From a checkpoint of a small multi-label image tagger: norm batchnorm, depths [4, 4, 4, 4].
Rows from block 11, named by matrix and row number. Rows with one number belong to one channel. Each number is 500 + 50 x the weight over the matrix's rms, rounded and kept within 0 to 999. All counts start at 0. Numbers have three digits each.
# convs1: first pointwise conv (model.blocks.11.convs.1.weight, 288x288x1x1), inputs 72-143
# convs3: second pointwise conv (model.blocks.11.convs.3.weight, 288x288x1x1, transposed), outputs 72-143
convs1.209:546527491442525462475528493564502477467510457547476474527555526440464522544552520447533453548513476534477501426477399527508458491537375390544500457432511587506526565462535446465492458504405585536510515544487499399547
convs1.210:557514464524382525503543540482439501492542525485478548506473544522479517508444521499487496465506519509488521504449454589519540461504549519451548540409444521549513569481535489481431554437579461527484536489510403485516
convs1.211:520535540465450499503399490557469427522450455489537523573507548538514512455463498458548493514448389512478506545486552480534521502469448487521523524502480569475563605488565569507415530482501537468540624574527473486497
convs1.212:466458558580482504548534523489515506443434474473503440504477452548426487522417524544507550522481468527503527452560456508451437477462607585492537524514414503497361490552471470583440512546515485426588524542550527511611
convs1.213:440568466451524537399420436504501501530462494501511548456482481500466459588428458336570531504455508532481549474562544475531506532495476522492411397493455542480458550437519561553500600514587507450511591515503528410541
convs1.214:481474596506530504486424466475520455520441402468490456495403583518471354471549533500502542553413510420527504549534493549465417541478513468491473491625525588486486530485472376440511518472569451548471511520471589439476
convs1.215:609460502455604473459500437476431503537476455481544496506520505465397489502527497558509487530447551451513500492455428457536492573444487391491552474579417590482535521486484475495489510500590504520456455559538438549512
convs1.216:503508496500455521575527470605552478395541460555570507387471518510565479520519410479565495530490529397496524442526519446494502457587507478459455511478526460431458529509455508420515535476529525397472515509501463398387
convs1.217:506506487519535494461497554501419565481494502539479587540520441485546557483558571518473461437531510433564460527439582473453565496479435619545531494483551520578523639545496492497472483500558477446460513455475429494474
convs1.218:444429521509410557447499504549559406484506495517543434556531472492521450467545617438464453465558556589479467505497556448515422462457499364502461503490533544487500604540588521506520545527513485524527616478574613517519
convs1.219:601489385506480546502556459558435431520614358305523526485476517413519447465557423494590526464549506510529537537446481523520498480493534478435439549628537532482582480458445516493448562444451476539497499432565569569565
convs1.220:531502539450461542529546611522477573463493535493540518555496494492488373456519410562487460480474506482547479491493444514456545540485375529547433545575516416465656548375509504425460532566585534474568474539604537508503
convs1.221:475531489554476552446516435526540458567434515520451475535608563564472578512516547542554481485441472442521476500552453588466444543515535570478612429540498487490483591502509576478451569511501457661400498555432465452509
convs1.222:477509483445507461499564563495488432631529459527502477550555531352423603545469397421472585519459524508474577609477524512446420567551509486542502512461488577566441635502547467483555551469499437501428524480531530564539
convs1.223:431511568499545514441599484503497513477500480484462428544400394488494421535551486540471530589332500408470399487483339549465441485587442497501585441584402672476571545478480498379472521476487566476475558515515539490457
convs1.224:547390552428536484460539523535472514449571478455511511523435447490533515488536411517371467488440505475441449549469428472530552485499489527562482606542563485456510600490497486538397551469508501451436467569517529510488
convs1.225:564555600491464533465407470542488491474456441580429540436524485440469544484447528459554524532524543469443448492515438567468438475458573475543526493506400469453554541481454431546426513471459420434578502532468465446487
convs1.226:551502474525501472514541400439500463444534541565468491414517527497495405493553545514498542534474388478532489469426454508459520569534474535499529565505455522532443571540523410492595535485479542529542507509480530533513
convs1.227:470514463526363515455523580550473495480488438477545467464576468385501505456426543434579466504469411434461526503458525505410493420559513602498491604525535578524500510473561360361438565465511538506510472582563401448500
convs3.209:592465451541562439526527475493469480443518530483516521502514414460465489497560586470543585463538572519436510468477484509590450481542441551450485542533560437508455470472493551452483466470452487418433464491555543577441
convs3.210:436473527473474500466318537433491450493541427524509410509525522500355509530512503478509495479508490500471496522631472476573470459508503493496555522513444421585532556495502472544463509550480452538504443516407565510562
convs3.211:574480463535555512528527419468436565508535545501469457502417461481503583450503559555468486486480502467483489478429428516534420489444598565472437579488518514525577473374487525499560507542547553484439450498527494459475
convs3.212:510464450475532501429502436454468501557502427511503453514438543494527495465545542531569528477493482529483484534450558500520537526523545528489525331503504456575457489465472566533482599470479366521520471476565514404519
convs3.213:388467463531528499474495473460524580518562561559492501510556477478472532540484465482525521552543464553521440507533513420514511420492483529428563464467488524421469393568533439413534413500506481487487529516583409468519
convs3.214:441487524531400584482471590575522451520489411470471554467471545407479456551474408495529456496496464459527540434479467401408599561473412521575486556402485522422466561544522541512506557582515559454507433511366450460482
convs3.215:462563417437552534558482515586541484480547574513471476508549457439463487571540628466472524575441524483508474513509429493526490436523536501535487516533491437553498520498554471442437504546411549600499561451569557474373
convs3.216:379605457508468430530499500476478497523462483498493563579552518479429435501498525428437525527438479492405503504466536480460513451530490493462460425489508598551526466483540490521489489492411527553538514550399456545471
convs3.217:462494545517482494530411491456465540503522486505441504429555567439432476535383492501596569369565457409493470512485486528543535515512406556474525491486345506481540489469485415500492519488439391473511414607626417571496
convs3.218:572425499421531418412412460441467520482455494511505573538494507368461562510463513482460453501498614491413473493496474408479505540484509537395546505523528483483462452514522408545467471509503537493464547607584537530518
convs3.219:395510541476469552517531590477540522426591537583640511569434572438429497458460506492526549459532519540573441544436383523455552569421552463471476511443531508495469529537418480497505528609585472494592395561529513467472
convs3.220:441486498527589489491414480394492569571514503484547537505500556507596470432485378486475477434587527482513547468524543491551520502493486537383486570509544461509481464567522502505481502511477446515508408480572566551479
convs3.221:504538509422518433571521543445442546503485567462437407506469374436505466401531542490414521478415523500503535382435614466454465465525548618517541485532372522500473412544459535523428527432525486568522556469503475468471
convs3.222:530473527574489473444470513412492454475507414507560440494456464505441471515506584439454554431482422572318451469557495506539441465528486560440469515404543533513484353463471427612522573556492538503493449490502530546525
convs3.223:378457532464491446437456585454432525569517475467549525520477499482457508517405430550390404550532468518499507368568637490495519557442498425525462504430543471504465522529512527543559469431577587467455479521393440504485
convs3.224:399547454402445515498454446539630535531345549564558500463498501538493542401401549470544491550485541525512476533476497460458532483433494485530412507637500539573433549535522524477455535499510435531520480483452567572492
convs3.225:515474488472440519398477491455452548539579462517462426499533493546415431566511587541512532563395519479482504499528586532465521507538478543542452486438507519496511485413452523650572515474460577516526492473444554591413
convs3.226:486509504553429508537513541588555488561624485531577470482475380489533452581532478541481491512495541446541467433561351469529480411486463504517472593491444497426543505620505494476424539563526590588462505590491440564524
convs3.227:520496316532534518472473500533523481577567420546491469501541473452483507372429479480489523518526477521457496518584506490458492492501603599462568415489496548551312460471481476450488558607508489510616585445526530463533